{"arch": "conformer", "model": "audio frame classifier", "dataset": "single English command words and digits, spoken by a formant synthesiser in many voices", "train_examples": 78125, "n_mels": 40, "hop_length": 160, "input": "log_mel", "spec_augment": true, "win_length": 512, "num_classes": 41, "output_stride": 2, "norm": "layernorm", "activation": "star_relu", "mlp_ratio": 6, "head_dim": 32, "fused_qkv": true, "qk_norm": false, "dropout": 0.1, "inner_norm": false, "moe": "top_k", "num_experts": 16, "moe_every": 2, "expert_mlp_ratio": 1, "experts_per_token": 2, "shared_expert": false, "subsampling": 2, "layers": 12, "width": 128, "positions": "rope", "kernel_size": 15, "residual_init": "none", "optimizer": "soap", "beta2": 0.99, "lr": 0.002, "beta1": 0.95, "shampoo_beta": 0.99, "eps": 1e-08, "precondition_frequency": 25, "max_precond_dim": 512, "one_sided": false, "adamw_lr_other_params": 0.00092, "steps": 5400, "batch_size": 48, "epochs": 3.3, "lr_schedule": "cosine", "final_lr_fraction": 0, "warmup_steps": 270, "weight_decay": 0.0, "adamw_weight_decay_other_params": 0}
Rows from block 3 of a small audio frame classifier, named by matrix and row number. Rows with one number within an expert belong to one neuron, the router's apart. Each number is 128 + 32 x the weight over its row's rms, rounded and kept within 0 to 255. All counts start at 0. Numbers have three digits each. After the name is the row's rms in percent of the matrix's.
Before each expert's rows are labels from the 100 clips, of 14976, where the router gives the expert most weight on average: "responds to" is what is common among them. Only what is clearly more common there than usual is listed. The data: single English command words and digits, spoken by a formant synthesiser in many voices.
# router: router (model.blocks.3.mlp.router.weight, 16x128, trained with AdamW), inputs 0-127
# up: expert up (model.blocks.3.mlp.up, 16x128x128), inputs 0-127
# down: expert down (model.blocks.3.mlp.down, 16x128x128, transposed), outputs 0-127

# expert 6
responds to: reverberation; /n/; /ɑ/; word: on
router.6 081:156166122133159129130093073105063071108117106123113114121100149135116142102178130085131201113153131138159206066133147164138102064087147134156145145118174111089168077172136108171116146087218135140127104139147080046096144128120116144094111156152120134163070116063159159115095154131130117134089163146186137078132072150097077132166141132126134061130109138073114167114142117113158131137146
up.0 094:186109162138154148166079134142126162118146161177128083150119107069179119111130134136162095102138202121107136086105163140171109176092112142061098095101191129115043176136131115064126095124129125135102127148136165163113072123159198161119139218164163149153163157122121095111164133125165168109164125125132115104155182075127108130124112168188163073101080126164108101121098130111146119130092
down.0 104:210164148159141134102167139056142157140163150147116076156163081115100138129117114125197120168180066129154141101097144129126107108154158164128188097094080111119157124134158147122148109122099093130132129087107107134171169154079185115160127090095129165085147156143138142105065103092132098157204107134143152058116087170097206115108120149086151129121142112178102135106132158076093112062104
up.1 116:101140140078178141142170110123118116112129128142124084116124158092179154123116135153131189172111127140074149119158102157125165117096164128116139197136170120082118177148136169157115095120179202039160088210150157186186150143132077114083195086115128135113108132102107096144089089145164098124168147090113134066117129101083101138126137100101169060089124165174123112108139108141158117149158
down.1 104:134133073101169087116145171146112132102146141117111134113154103110163191072154126130090096172124155115122122168072092131156171122140144140083121109133153144093083152121171133108200079086151144078160086167105097132140127099126113141174174082214143093076079074113180144129133128112104158160090170095153123171136193143094128128115118162117121132083198155153129082103172148102154109050123
up.2 082:137128123157201147067118139090164104091112158126137125093182133180139072124091148087134066153157138176136121105105127180134189126131082104113195127170126175149132110096149168090118144163071120146142117096151158151113154073157092146140177095121069146149145083146163110196053157186138096139110149146094145126123078160159133154136151178153113102082123152165108127103091184107100072125138
down.2 079:095107178103164110113079176087161145158172116096138127183123146191193130105202151131116156167127111138170087142172148117140110161195120110151127140121100151095121128135161143130122195138173123126156171166102146125104109122137110201141120146155128220132071143100096129084101146106155138109166143118131060145171107180199155137156112117072083144109063090108155130118112140112070139145151
up.3 100:161115108084096090162086082152171142181190097132107100138141109059153100079100152122120094129113130155117106150067170129133122118152115142114132126160065129147129157114004072176122057112096117134102137119151130078172122087118147132115096135135158089178136158135092102113156111111132079145129124161129135163145202096155095159143129109109133056115071115148117058092105133160139098164128
down.3 106:192102146141104079103161129078157102126110111053131152087193164124169119107077140129171124128160172118128169086163147064097122139192112166102136167163121135093098123146146171087126110132126123120148119143117134118153087157088128158189068130109101194149106119039129159211169121122158080119145150133145118119154120144082089109161140136109141100155199159130131133188169112132186100144135
up.4 074:075093130127146150123136129126168089118168110129134143097156119134144093117168139112089086120087138148088109156158137188079177175172147102110136138101111161176135179087109089151172087112085164142145141202152129151125131120170176192069141173104088154187142119153103153138100142135073129107085086076195114151125105084127102142123120178113137098092175104136061132107205192119098148148127
down.4 088:186077101136144113187097074119096110150065192122145137102191166160141112101100101095160145134194131160156081130088121068153158092146179169119121101109145076123169113134197090125171142149173141132097186095134151107154083118118177139071099121143119101184087127118136175131103181150133148164132136140168104079143098094117159121107129174117152125176153120145166148183179141130109128169165
up.5 098:117107145142128083126141099112146105133138162116080114202096156154096156132142180110120170103118185128093209107100148124092148108151081165118172138116126109129136172066155124139167145146136107109088128125129173112063105149095154108097129122138118066179146114059192177150130146156124120111152113147186174127064126146142128164114119099120033144074138162124197136174161103081149089135077
down.5 111:162150112144102156154108159165101136127154133117106125166151171095152105151079167080138133077131102122139079123092127102180122133130102119109079153100160132127162087174191107117071136182192165134087134171145127173130140091094114098172152172112087095177097113144173133133157150143169237142139178097119115103125164108168172107169127087127120137102060167072089122123165151120137141064167
up.6 072:123042168162108090134119139098180126135147151095190062141145119135122144170118071112107115152131125100106073078090081165128206136109087181098128116112137173140095129093114123133133138123176073203067145098051103150128126117127131104097118090097164124072165076151173120114142118130111144169182123179110121112093126154125144144154136125129165161117130133045100150139131194118160155148105
down.6 087:150148141120173155060131129151121158149139130066161151165090107165121074129139166138135091116082124109127188114112169114100157118155114156142095114134098084166147100112163106169109147143130154133108142168122128115134112147191178183111114142159132088130065162148139048155055112190077107079133226110142078144143098163121055124142087130102146113141146145123155179099175119087133153076104
up.7 105:176080130103132184085130147119119111101096102152115138122172109060169119133114142096110078050107135108159088136147105182129134147144109136108094132130090068107074150109165088090134153113158138138097096189192121141143135127115123117158173163108128108118144091049087133070162142129071075127119158119154081094115158165136156151118156090078154169176124193187155157076158110119148170111169
down.7 098:143076172088147101140076089126080190119158124189189130096149115145166096086038127110102142129108125133164090117092159124140120129120183116103118121070118113131187150053094122156112146131128146178116106120102063149120102176138144196150137171127132183110104059119146114157172112168065134165103133152142143191118154167114113167117138117080103125154111121154094146118113134173103056103125
up.8 078:144157145110118129126187152111129202135139127155079130070156146118162191049096123109132083110127165122149085096125134097130097155157158137152134173146162159060134125209129129106124106137078150144042183141122111128103098149187137115151150108102081077124151108150128122116136146114083085144117109131087066169115146122111131136170155166125126122169189112066158127051164172167103143164159
down.8 079:096135061147126127161159107147121125144150169106133070096081154087140138121100140210152101087136220172155157114153101145086157114133162093150145186127131137134140179126140181106126151160135049087155155177117189079132091103131162125116107147109162147103117095155117103159159115125160172036150152075101147098132108133118186178107169116101124132100120106131121113165158119097131060082115
up.9 092:106107155179056092096163114149115079099162155149096148101099107106183141059104108154140108156108119135191118137150179147116142084122181110162099179082143168149150120089156144125149161122147135146092164141189218104071151130116151131132130161157100129110120066152132119094111147121110119168111113167059131153119189124161159088130157115110085134104151207167095104121104146129084125102203
down.9 085:145203075092154126096166105163141108142077096092188156104161130117146088128152129126096123115095184107144133084144101119141135130118107156098097079169113094136090071119082130137128147139098134163135151119157109169118145114109160124105039145116156061132130069100096176120169154073129137126130172130151096127169120160105112198135183135123155121108143070093008175165129130106125119094117
up.10 107:163125145139169110122154141133134102117167178128134165177157122132127161080140115058114120115070105164169158101099133208141124168137109087133141146147075093097158108092074143137174148111115153101133095147080122117095131103209135140226071125117120106112109123152120096058120140162078167123132126088111168069118193153124176135132090127100111162098140139166121100141089113162159079192087
down.10 095:170096179125149118109140134115154105138161123148124077130134129175132099085083120090109148129029160131100097178152152124137145151127138171120146118104157078116132167128106092097142114136145150132152136096163093071185137151068129207123142091182062190036090107130140152132177130141120027086139104096111064126120103139080074126123167136126124127188155149120126095124143108128114111130129
up.11 106:141124160182145087098109108060114136159184100141093141159078108127136155213119142112141114102136104109140143162148052137185191119108185155133121108131176126103144091112141144158111141103110123138088129155156136188130166185110138094100120137117100127134100099119185097105062158125071120138144156186067164125105104138114155138160207083108121224138173139152088179155108145130130135122093
down.11 093:125207111098076092142161075096132111114113116151148137132133115106123163099155180158126176112110127188127152135179072145130144141140193083076078133082131134152179150136099115152139107095178191082058180155146093127053127146195132142137176163110121149094108181092087165071115164123114154155126145132135143132085103099093103071112057123153065147132125142174110123130129129109130141115134

# expert 9
responds to: /ɔ/
router.9 080:113084171093160107128177090150082123080144122119113143155070113124129121118145122123091132162154190182120098118085109123071089149128102101087156150115091107124148188110123095099156170128102168141139194189143102111048155160127169091182117143076124130187175083075178105135123129136111141185128192058175098199123152132121145112110119129091152132161148145130065127094098106147110126117139
up.3 106:130119152079155158084073150133086052109184097142127118168176162160075138132116113089136130109115065055122139137120107172131118168108141144114190102138179098089048134070147122134110132156106144092181075098172120098193159110187123153126138129130115169134143076141071123110146179128077138157109119108090134104107189131129158160155140135106127191124113168147090131185168114125109129105160
down.3 103:148134121109159109155084101166134207087083172061098185138098104158113125112106209132164183150159111181121116127118051126100179088176115119124191075099170091171185133100068139111101135121099131099138119133074132124101083136136161097072118147136131134098115099172123098138112119131103151104089077167082125149091200129088121163107096151153095141136159151156081115129109151152106143122147
up.4 114:147165131074124125076140077161116140095162117069111079139137143113169165087107147162196129120082077108074135095087128169179117126108090116167127162134178136120118188115146212114114135134148096102171097191125126170148131154196144171114154116180179164147155094127102154146104142122150136088107112130105131102198094132173117229116120136151148077144146088120145124124141168168159132098143
down.4 103:161097147145135148143099161109145115094152174087088167102142154155101166078108118138143154139161146093097142164118177058148179117072196165104136113135111107113152101114185103066123168072117094120124151096133086100202152104084109081128187083166087114161099146112143142111134181055120100115155152119191123108172144078124160091124152122127133118097165126182152134065160136122104133114188
up.5 098:148075107153171146171123082160052140106137150163019125167098119145128140106112105120107062129126137117151141163107103175124166037134156123142176109129122153105193121176089166119164074133149116131132113127077065085130124139124068129145116058100102172183147146145121135138080147156114128111147122159114120109094164090160126110131115112182134146163173123194171126124175096157106101112104
down.5 112:175157090120098172127131134113167141076115164102184200097166098142074115146091147140144144145178133173112164138161167141095131177131115086165132137132081150081119078131146156085155116068107123155140187087137159130164123120130123123117093147146131149101047135176078145111151063167145120117165093101150146139135136181084115118127148084127168151162102102075182165124148207104139086193109
up.6 116:185162121085122123143152132218101136076070128093147155135113111113125100189083125127130062054091132105151107162107087152110160158130099110092108102099146171090186091150166112123146141180180146151131133132116112098160111081118153208110118157189153130149132095147180146097154165108165131083117163195138149143153124138110153206093134117116105102135182085072115144111146095135141091109153
down.6 111:098078111101101125049158150129123161173115145128127174052108157143156148118119135126134115110108149149163100107156129166132197119125122157089114083143137078170082075131112084183032108133107077165136184094092158178100141127183116142147132160184126094073131097168126154109160118113139110096128099146107137151143184199135159116149083121103107086049132112117126156164100126122187139114122
up.7 098:127136139194133115087127148138161142149119185146129139102095168156138128148115066129159141180115158103110137124171107128104168150146097135121077103179188058104137180100105098098155120089129131080150046146188118112146166143142077125102184106159098193162096155132163175164121153144112153160108124078108212057123143167137077189153096113131155070110157147154139139160137134129135154161121
down.7 098:165125171105156088073118071159102091080100168082084121167091145111177131162138120160148105134162131158146072130153163103106133114117152130137124143157150149109083106072134112182153122095169101086128112146165111120084200127142131089126118138152104141192098174110149064094117115143131125108189062144066105162158142109151145143123180198131183113093146166060093128093116102120137132094198
up.8 125:147148146092127151124168114155075095131112083098123155136144081141086141132197077166134087083151157159154113184097124155168123129146108129171133103131100141157105089178120121091135080092134167126130150074075081095106137126073103140188080108116095112173116153146122124070199126120136090141190148235161138119132141145127141137172136135144164143150145166102183108117135055098148105089183
down.8 118:114089091126171092179168177103178153162151157129156161072151094132116198179137112164120148121144124131132155091185143096059160080144097148103139134166152088140093153097105069155130126112076102082146136078082111099164150161111116128100110187154141150156130088158102119123127094091130106116123136095093164125153201173086181130204146127160102088069110141110108186106111145160144096109097
up.9 108:105087126096156101158096127124063111166173158118110139187119095168058127108122135151110144158150116181168123188154102131081144148136137109142138128127206122108155145065108160180100189108114133150080103146118104145155147046150144170121165107129108127086118110155126077108134151125124135052160111202164111159136171105071124142087061120099142128132111106102118061210130102135134139158117
down.9 111:110162176153112123094115146118123165159086126096106193134109114141143088125135046167140189130147129148083173135061153131148092109200096087126101126082109117155161116151136166150170092163112160095127201109113161110114073160122198155099124107106082106111115118104127159119135125060154148156092130153091213082121136162170122109144155101111097159143193113141136106099084137117190090129084
up.10 107:105117113112144096132145122114081124132087154173136161129146094169037145121153105154119125054156053112099080105124160119161123110130151192114155120133127130140076120164094080123148096184091115084105149165150107113168086123104129143140191110102174210106065104163093112139078077134130148104155122148152172077076168111081146074073109079153130146107093153126122149110138141078095097143117
down.10 106:197147162128151149118121151111103102138168108075112092173128176117158128085142166097181156119117117128146122149104054152087159144132100121125105093072116082047151124078154129115143113131093085106125111112167142092071101129184147117068126114081061129143165049104137178091117116144153144118139106118131098134033109082091118121111073177138133124145165160106131139194151157149117122163085
up.11 090:162162155065095141140126154103152046097135130141121123130100158093136117195144115068166134178173142141110147192148113130090115139150088142154131115120106126154092140072086085178043128123119137163123090118208164171112159178130105206102126064140075188072131152135130092122197153114082115121126144142126162130103155113094131141131121185132097145096131128134183083142143101169126136140149
down.11 092:099082111169091113175141125167164121082126158105125161154126125165125123087141134139110115091129146134199153146074121121109130141100113171113118082056118092105138159129078174141094126081099130175161151161094133086142182068069186114123070124117065146079127154144127127129069039119095088163148037127105146149129143126149090132071100167157177114156127142116143117165159166147144110157136
up.12 084:146127183116177188132103177160121112172118198162101179122130132145146159079129115116121133135135106106113152118105160104070133123133132131097086060114118197093118198168130138161128152106157141132118147152170099074143124102058161176091169073150123159100113094073143135124115121073121082081094085119139168107114132152170131077116087175093130134135158127172148102118082081189105191096150
down.12 099:112096095115070097152121126169136039125165136134185126137149178112125064154152125036133185097131098137149110131138119125200137186172128147028067131162172144102150075146144119148177091167106108141075127117115112132119156186095118154131085174168124127120116136163142122090158140113160151133135121101135105161166141159100149120167136118131122104121089151201186154147076157113131096125146
up.13 099:136180177112086093116151197087091067143165109092109132127134119082105121117120116110126178158015134162132124176213127182172108191108097100187165117134126112123058176099078120172135158139137092107098163096115081133145120122117133082123176110135089057112116124103132127103149138089144101170095179126180123133149130131132138144085131113128123098143134104174126139131129084103185160128138
down.13 099:153108135123113137119112168130129122138116094162108143157105180145179129153136106061130117110211137088152153149085149141148062112179115110140054194079085171163149136113142098070124140114145178158136125132098155125168097109106169152116072141077100165114157095152134143160136126177119107107117105111194135151187184100060115161143131124127158160076139182135146183083075144126103123187165
up.14 089:081179111161187116119135110141125179173076144150071162108061140103101136123128115091149093101145106165126068131080117094160105085137098113159137112090110122149106138134120091138109144081117133139131145157172099085138106136182124183063120080140112121160154160171115106108099176110089140160158132095158178102088102129101178120055171142144117157077111166187169099162140082121153142150037
down.14 104:094116138084165127152131107112142094126159152158192134064107081095106149147102148160165122156084150145158113108116100099089144156133095137140167040152110146184104209115035101150092142102148109196089125108106133119141138087087152129132120220131109149079167188106133099173159128125080123202109114125112137173160134101134086144140124148156163089161156149129115108180112161109135108099111

# expert 5
responds to: voice: child-like voice; /s/; /ɪ/; /k/
router.5 170:139086080169090118114081144120172148114170085166147153169144105077158122127138135087185118072072126098093077144091137127159132124131101087154128121129080100132109159095141103056137097130132115138136066152123083180191132162158168117052120147136107148057125135148079183058153124108094113146098131103097171122130190151120119147127095103121131172174124110154196161115147115149108153063151
up.0 126:178076157154126149107192099117095137161162094150071128120122157111193141108114168158127129078115136137156122143077155143157159115127166122200202147153152079071151136113199116137112147120124122082148152115090172161156123089102143130147142160195134121137182108159136111172131095186079109083156150084117110048101141105145116131147121084076105195163122129145195107104098097128115164111115
down.0 115:120114138155133043094099131134175179107112126168139154099139134202116132052136096126122111133111067196144026127117146160184114112113171150126094109130154168149159123132154115101168126103116186158159142137117142140127148131167045115110088115150090079148098131106127096110105166128130058240144162130106146171121125139162138117136110082116114141133086090130081108122120139138141189126113
up.1 080:084091129119130153122149173129122166104126153086153126141110111204104100174101150109170132164113203063143137092112103097162187090097110136127110121108150128147128162162112119084117189129144109145137090191099136185144122135077149139157165148167149072139130113137127138130093150097114062162098067111174145107142211107152199138139148083087118104110154123080185151127164146125208118101165
down.1 087:128121101138089122128175131013164095121172147183101167133110152129134145155137116116139073161107112152176137161126154147130191074065172124180126163101126112112166116059106054141167185115132146085180121146133125120112123150117134132158128149124121132151130064184153124141121081111103200129149156131156138157158095144160115130099075149100098093111126181104117145177113041156145147133091
up.2 103:108151038100177157200069137139149100147125153083146120150179124103085082121102150153094154094123179106145092146100184128080114098130169137186147142140110139125097171173145096180119172129154123124176067138133151150119133120105117159128127115100106073097162118170119174106118163155173087068119099110142122141123120087182113112138104162103114114077102176068136133077167182083130134066101
down.2 092:153139158116113155103120105135137084100115109140087163096034119132102090120061097111125145126085132128122167110139125131089088182098149109105115149067067110116102101125149167091066164091155150063144133127121118169156101098112129101094121199141131112090116175125170185179093173129155077091154109111133104174112129176121120191149134066172154139157175167149113142151181076157176160134142
up.3 124:102103158102119138157105107089139130136180147074123137120182104058186147111047190099166110101091129098129115193133059106182139170081150172119137107163148102183132186133151117153151124145189086081139117125109086068158114158155142105099142143180133111103101092191155143071145169120063125121087126108111101119111173131142108135124127133124131164086136111090140166090155091133085122108080
down.3 118:122124119156128130091120170078168192145141112166084142121114185088091098134092148169115101149099135066108147186074131126131107092108148061129148156136178093102104221092129136106075115110105094183115115129130200157206148145138127122119091129135137155117143139098134110171196119199143126090085146113090115070103088178121085165157147076148115120178105126101186136118135152118134138120114
up.4 092:111202172125099097129093169145115082114133133157110099093156091131118105109120154117089121166107093142096092101139105139125114126106195079195159085100126153213136159198075163164099102180053157124157155120096119091133122124229119195133132138092126152120157160077133079134106110118160094101145123113085195128120092165078166160102122177114140118121132127154121126110138135108110097116090
down.4 094:154167168139147107137122101113126144106167150160153067161154129105143140118171155130171096118156150155109194119105153084081111176151073112126162151198131150139119152167115163161146115128173162135114144057082188044132125160158113089140115167146074114101147157080063122104203123133126111127072086118108178145092137145155212142146140112086153159081131145097100118132090132154115144183152
up.5 094:106137100122135126033145092129154128143163154106108155109142159147144075117121122084107140124139143139145090121139086187148116099052104152103164161116128097072098138134140099152080177126122125135131167131104106162110142052104138154136167164182148104191149151119158111134141112159077128124119129015097082085114152078133159138108103058062113140172120112085095185172087108143150097139095
down.5 107:102095147108174122167119122165165149153119100183136031164176075135106093122154122169100086158117099138147100111137141103185128161117182119124099127158179141126114143152183097166121093104077152087155119079124103152104117158164118125150128137099143138113200181095152126119113061094117188181149106127112170139133144127120093194091147131175176103094101132109125087146159155115117174188053
up.6 107:068137084147115110124098117113117146103186158090116181172143104114123101165130099110092138118131078125145156120074078187103111137152105084107086151115090130172086096106162116125125095152104113116120097174050086131154158176094154115069122177118093108075121141114143124120156108124136062172124158116151184191074172143177118154072082114108147164106115138190152112155110134200131124089176
down.6 115:119060114130179145097096143107145085135051163125108127131141154119143166122073121169164147141131176147091165173135145070151108187138071121169140201178093111166115124124170077122111151127080117168148080093146144168145113161117180107163125164128131177181145126159173165120107119109159126125078138062126106121081142099148143099134135123156164109197162169114152134180106131125180128140207
up.7 111:151179140146089145113099080096132137140090199122141114110070139125177101188123130121059181156082120071113134141135112084148153124120139156112200190110151087084146113110103095166115132131139125121101082151161117099144100086096120103143146119149154165079120189094166116197091154133113159143133123118096165075081154110135092135109129036167102164195096146081110107110121162135182101134121
down.7 105:135151133126154104099118119152176096150097180136183110106138074089158140137108150141153102129172117175137140097072061103122127208105154109149117149131119128105057074180116144197194134192062150134116103135139161129087105091125093145123114162168141138105111159092091095179064184128124092126193104120107096115100083119160129137104072124123130134080113149077115098164179170136096122095132
up.8 070:162162134195113095093125095084085125156150162131104079137113100119117130120144109088124180120141130107087155135096132126114124169112131149133122130120101167103097138131122170154139123131070125138102147111167076095110110096156161107132185146159156082120125116122114140153096109035171083203113125164101175059177098099097127123163133131148055041179137039150181105098148113163094116109092
down.8 077:186148123171110067121130027105092083139173114127112153058102148128125145110108129139179114139140120097144165068134093110127132160104124166104162056151188061133125147131141103142131088139112160121144073134090095116110117136162179140149189170162086073133150120089156103176122145129097165138132103127107147102127090197126118126114072067170157135130171128123092163200111081134119162108124
up.9 092:149102168159232133183061142154140153096120088101172098109108139149122160108150168117123150168134171110099111080155119129127130111121093114117107138165152163119090097109114151121215076111070102159135037110124154152099158120094167115092174129139120137132199191067097159106086089110159136110127139167167081093112131101161126150073150111153090096114121160161153129097167150126169128107102
down.9 091:117131132123114128163151138153107192099165136159118124159080153148119101076118112139195138167130130116111141064172213133105129084136155167092187150138130150152156221189142143149172176123103072093109127126096161140071109140123120113154105111112093075130102197158109062184125104087112140108128166143173158142149130100178099091168100160168100141147092158132084124062161143103126122109144
up.10 098:096111119064103115104164134107147120172078116148102157078159086148175178102116110188126111093090127141124086110070133153085161119108122153103091133155106134070143116126161141124132144195188050182127178128156090144072156118143105103147151139124145100132092124124212082130142108076124095126131150100083169180221098128172118133158160099085126073152151111113084125127149088133131106159106
down.10 099:067136126136151099150165110114135142148142144106102106141103132102089141139132154146168200130094174135082155116126157143056167083156101132100228138199162077166138142085184107096131106139164095088197109122131143205125121141128133096138149182142123109085077106123059143099174089175116167133102139102102173145138130111131103070151088143177180088126086126132103128128152161158145142164133
up.11 119:130169158119075132143138155103127141131113138098116170151162153128159128092104190135139201093104128108110139093121142110092090147142126156218100168078183095102128162137120084165141151126101130071148142171177117149126082101085142131091165160090088201099178134119140081177129085141126101116152172103110103124134149147104064116141114038146102190123104178126152081135119162092191099113148
down.11 116:142089155097136128117092084107152106120172118107145130079170091108194136125146105111101105150133141090123123124069117099128127172082145129149117137143089131159161094255101149150132152169140126140119052175117114147151103189134082182176109129159134130116125103150086128134116178036092138186147113104144077112114124153184122105127094079122126145091094108149168092140167151147090142135083

# expert 14
responds to: reverberation; white noise; pink noise; /ə/
router.14 090:118155161071127082148080100072093099152105071146152103069098122146110166108189190149116084141124158167149114119136070076140141093114149187155162156176082133138134131166087171140157089141145088121127095166130160065103122170118126088060150148096127203120183089101084104098130151161134143122126115099144148089072108144152121076107114173147147108157112088154112101166097160105146114179119
up.24 081:114070130141146141128158123108198122164159089116071131141104125095093058151126155172181126192161088139139138125114100082122089162137168108096114144110133123132141123104110117142126125175171153178156138095132131177175136130094146161135179137074165109167103135112180142160138140128093140133062115208138110129130136172151139070200145172172098113101081074140064130169142127081079148145062
down.24 086:152093105094114091139105117106087137103073122140150121141104082130137140236134094187087085146109064139157144179164116123116154082130138133127187119109153155179180116153184098189185131085156155150100196120136126088146126155167112127168074121157175167141134161158093130133103158103119160111131162125191142154161135128126053137138160144115143086099146143090172159086174159175116113104116
up.25 109:185081132117147102091133201126142105134124094159123130078161106135110086121144111116119136145131102112097128159042138106059115097154138096188179173126137172110149066079170131131079132067161172093120151146119132118087162137162096116096114140122125145111124134089160058114201186131151172121121150130131151150099134128113106149105160124147069140168122117073173127070069145145220128123117
down.25 111:081104132126097124186128106154130193077177171120136137137115176160131137120166150121097146102121162148087151143136107150164151118161169134133169176136092120115082159107127121222121150147150117110089103088117156083113146116124082109138155150139101068123058139138136142136132052184100117177084101099075079161121176096175103156089155112081149128092085123093050170124134073100102097130160
up.26 093:131096094132153135183151108094138108156123156173119159148101143194141114135113143105133131144096120119136142209102156208099141164129159108158135148110169092149146139158069138128095161165067150127197137094083050159102158092085111135103101142089109125145132188112110165023087084165106150078085166129154139095104105121134068116179102091172115114124117128122154090102161125107156117167127
down.26 102:162054119139136160133094099111097128175087138121153145132162090039092104123170133159150174096117107131098107137135072075059203144129103157069111120120098196135144084148189127124174134125151236124076102138174136107139133130165151081141164152074104146122081174126137117122152132100174084114140141195124124100107139128123122163091126164115112151126172154133146114162118146155113100138084
up.27 101:087130078106209106130175124097154189103159099148085117151129081132141110091150108075096103149121169098084129123144109191130108071142155153167175052146140122072140156134153123129106104134027104146113147141094121081120120162123136163160116178189139116077089122156138146099103144103136171149129105120163127134129109179116164123126091098049169142131129136095137085135101196166088107101086
down.27 095:134144226090133116185169133142105096152100206142070159093128165099137182163114152176113119147133104127112121143085115135160141186102154123140101139071087098164103148165196091099195082131181116061088187158159114092179130166124143114105131092149103129127110150170118072113098120135122095153134119120149115139106123070196097148103097190102129110121112111109119109087095109142086143121114
up.28 085:179115084145130106062145149156147104087112091135124124145070094135109110124062143126078089114162159153048092161189131110116117139132125164140148092095154148089146206128175127147123121098129155144217106155095158182127084070204157156112081129119160114160145128156076155120171173119140128100144169182138105132154103123163099110096166165132165068145129081164102153128121091122139139162137
down.28 092:093152090050078123128083082104126091198111098143118159132148153104135115117102155145188123131126135136133132088126158101142118145082123142121157184143148179151183135155125172078138096126074112147104093070161126074127127151146156079101146166110140145174085170107168108154152164175132087087112118096202143096094066094115107102135199139121134140072077095057136147122134158122097117162081
up.29 063:128104108165136074107203109174154117113137159112134134176058114135162082124113105100106085106114098103142098112156163130112155193138081131126142073103134099055125137169122178170062108065108098052144137134145123143087120105113155133167098129099155147130173136120116109069126125068142134158055104153132095125168129141136145173113097188115107101105086084097125164108186113171080133073111
down.29 086:062140120155089125182125123090136140142123135099077166153147150111092100121152110114107102149079142114119203122102149104122121113152153178122147196106101108049084103102156075115075168137186133139117098132132214187111103103105092098078148146091138174148128080135161151112060065127107152104189074145123119129089048124152111085101133137119144116119134129160094111112169128134071135095121
up.30 129:112160149128127178166127137110076123118116169125163144059079112118093150138117084113104130148177180136201129214161123109128105170100141114074156145182117113112140134143135076192150087101171075151106106101143129106116156096104118136108130081168156054147175112141106103183203151132131078131168148133133148135156182117144134136144115121130112064145152077147106073126083123104102104074068
down.30 107:136152076137101125118144115118089109142148118129065178126183115159106082174143124120062126147169127133094144146198129092139123138148127145108188133172156134134096100066122202153142133171104135069153090210150157092133104161126124173125101205074150077074166092091115138117111177089128141096119121075179104103159154109111161160122158150135081108184088130148138109156123114137112080139180
up.31 091:124150136114188112128101119129121141091120082116107105088160052187162103114124232166090133132158154105084113149081173123199182149140123164105088113144110108136155113195151090111090120125151156152104133127105138084103156105196140127144089146107110158119151116178115145106123087149136097124178127090166171121159094144095091145185072152171102182144134142143088059108160121113104134122060
down.31 097:126108165160107123132064123137163152119055135136165134166074180075152149157086102094152075154127126062133106122136108141128124126063141161162162131099157091136095158126098083132147152077129107144117069156154157139093190139120084134129148099124143070163166103136195157159127116182069185168125108149137132127119201114165178079114101100083149161122172194148103149143077128161142123131102
up.32 105:140110137151116121142155117197088103136196115127123129061112105110176129192096151159170163136140118168158092125123111112124093158035158143113113135062126153163134161174141124146089148107198119107097081092102133070149113180070121120121148115123112145053042139151120181089135145149156141105104103157129104122181087106126150114133145169144168077112114113128160066128171087165174111129146
down.32 102:114120154115079204074165142087173117114128133106140159088139124131107115109120109126146091178114115191159165129172144046140185134143067163142180129158108091130085118139079139115136199140169108158154099130070095125140131054134146132093111105135172135147139202161131068128159143171107109114149129170110102140045081162120082130144067125114101098112187133119119121115084159117090152145127
up.33 091:149127090121169085059168159096089141147143132115104093100126140171116154165141116102138146063121109107105120112108212129112141089145143145122109076051171112114158086136111148150072155168140109120160197115177115200107140133103124078095124117150110138107120122108151140105101127173152133190142184127149172113063092097172116107160105177179155151098070120154170189066125130097157091132145
down.33 106:123115129112089169130143147121144153078101101169142186052109182104088100124064098146128100139142127133121187096111144165138117180148100132161150084164111090133116111141084123178142086130100148147137095163096150138060096090105122158157144136132092113131063097165172162142168073119111101052169129130069060205089129142107121176111171107145160098129172132113109135139116153114097070083156
up.34 103:217149152144143126147119066154126142131130129184136092136132128127189175140116108164130089135108104112154059082128098113156135122086100140152121094145131163148213141156084089116141123166093097184140102124139134096088130053111080080160152114134089154094169121106211188152109135100124164196117111154103111137097072158117114156117102153154071083139083127137095107094157153127098069130137
down.34 107:104134082105142137060095147191119084142119112086170116064138106051093123153120116134142141110139114166101136145142109097173106119113163121112120168154042143093112109090140102154108118127157103153092172131142145182087071167130154150127129129137224165134134137144141107160097157109187044154127079133121092153159145131120178142160161109124087086108120139139099202141178130135152177080174
up.35 092:082137119163137131137163152077143107152162143152157111062175173178126126141145108137047090107151102147216184139102126086090162093135179103163095126146070139141084161130150124104184148098111162152094145173122132089170131091134106167173070124112126051073093140125142084106142114127108137172127142158101065190089123104170168147121124145097110129133148130108143119087051111140120150105138
down.35 100:177125083135088115132136139137152114108160051149158189150094108141136134160207082102094124112130112154150212135140157128118151142169130145152111104115138123107112170128117107091091058117148159120119144139146130141076151121062115087146105099169095087172102082140161109092102122162125151214117134195073159107131189147090118096137154150137166202160069126129151125139134056082154136119132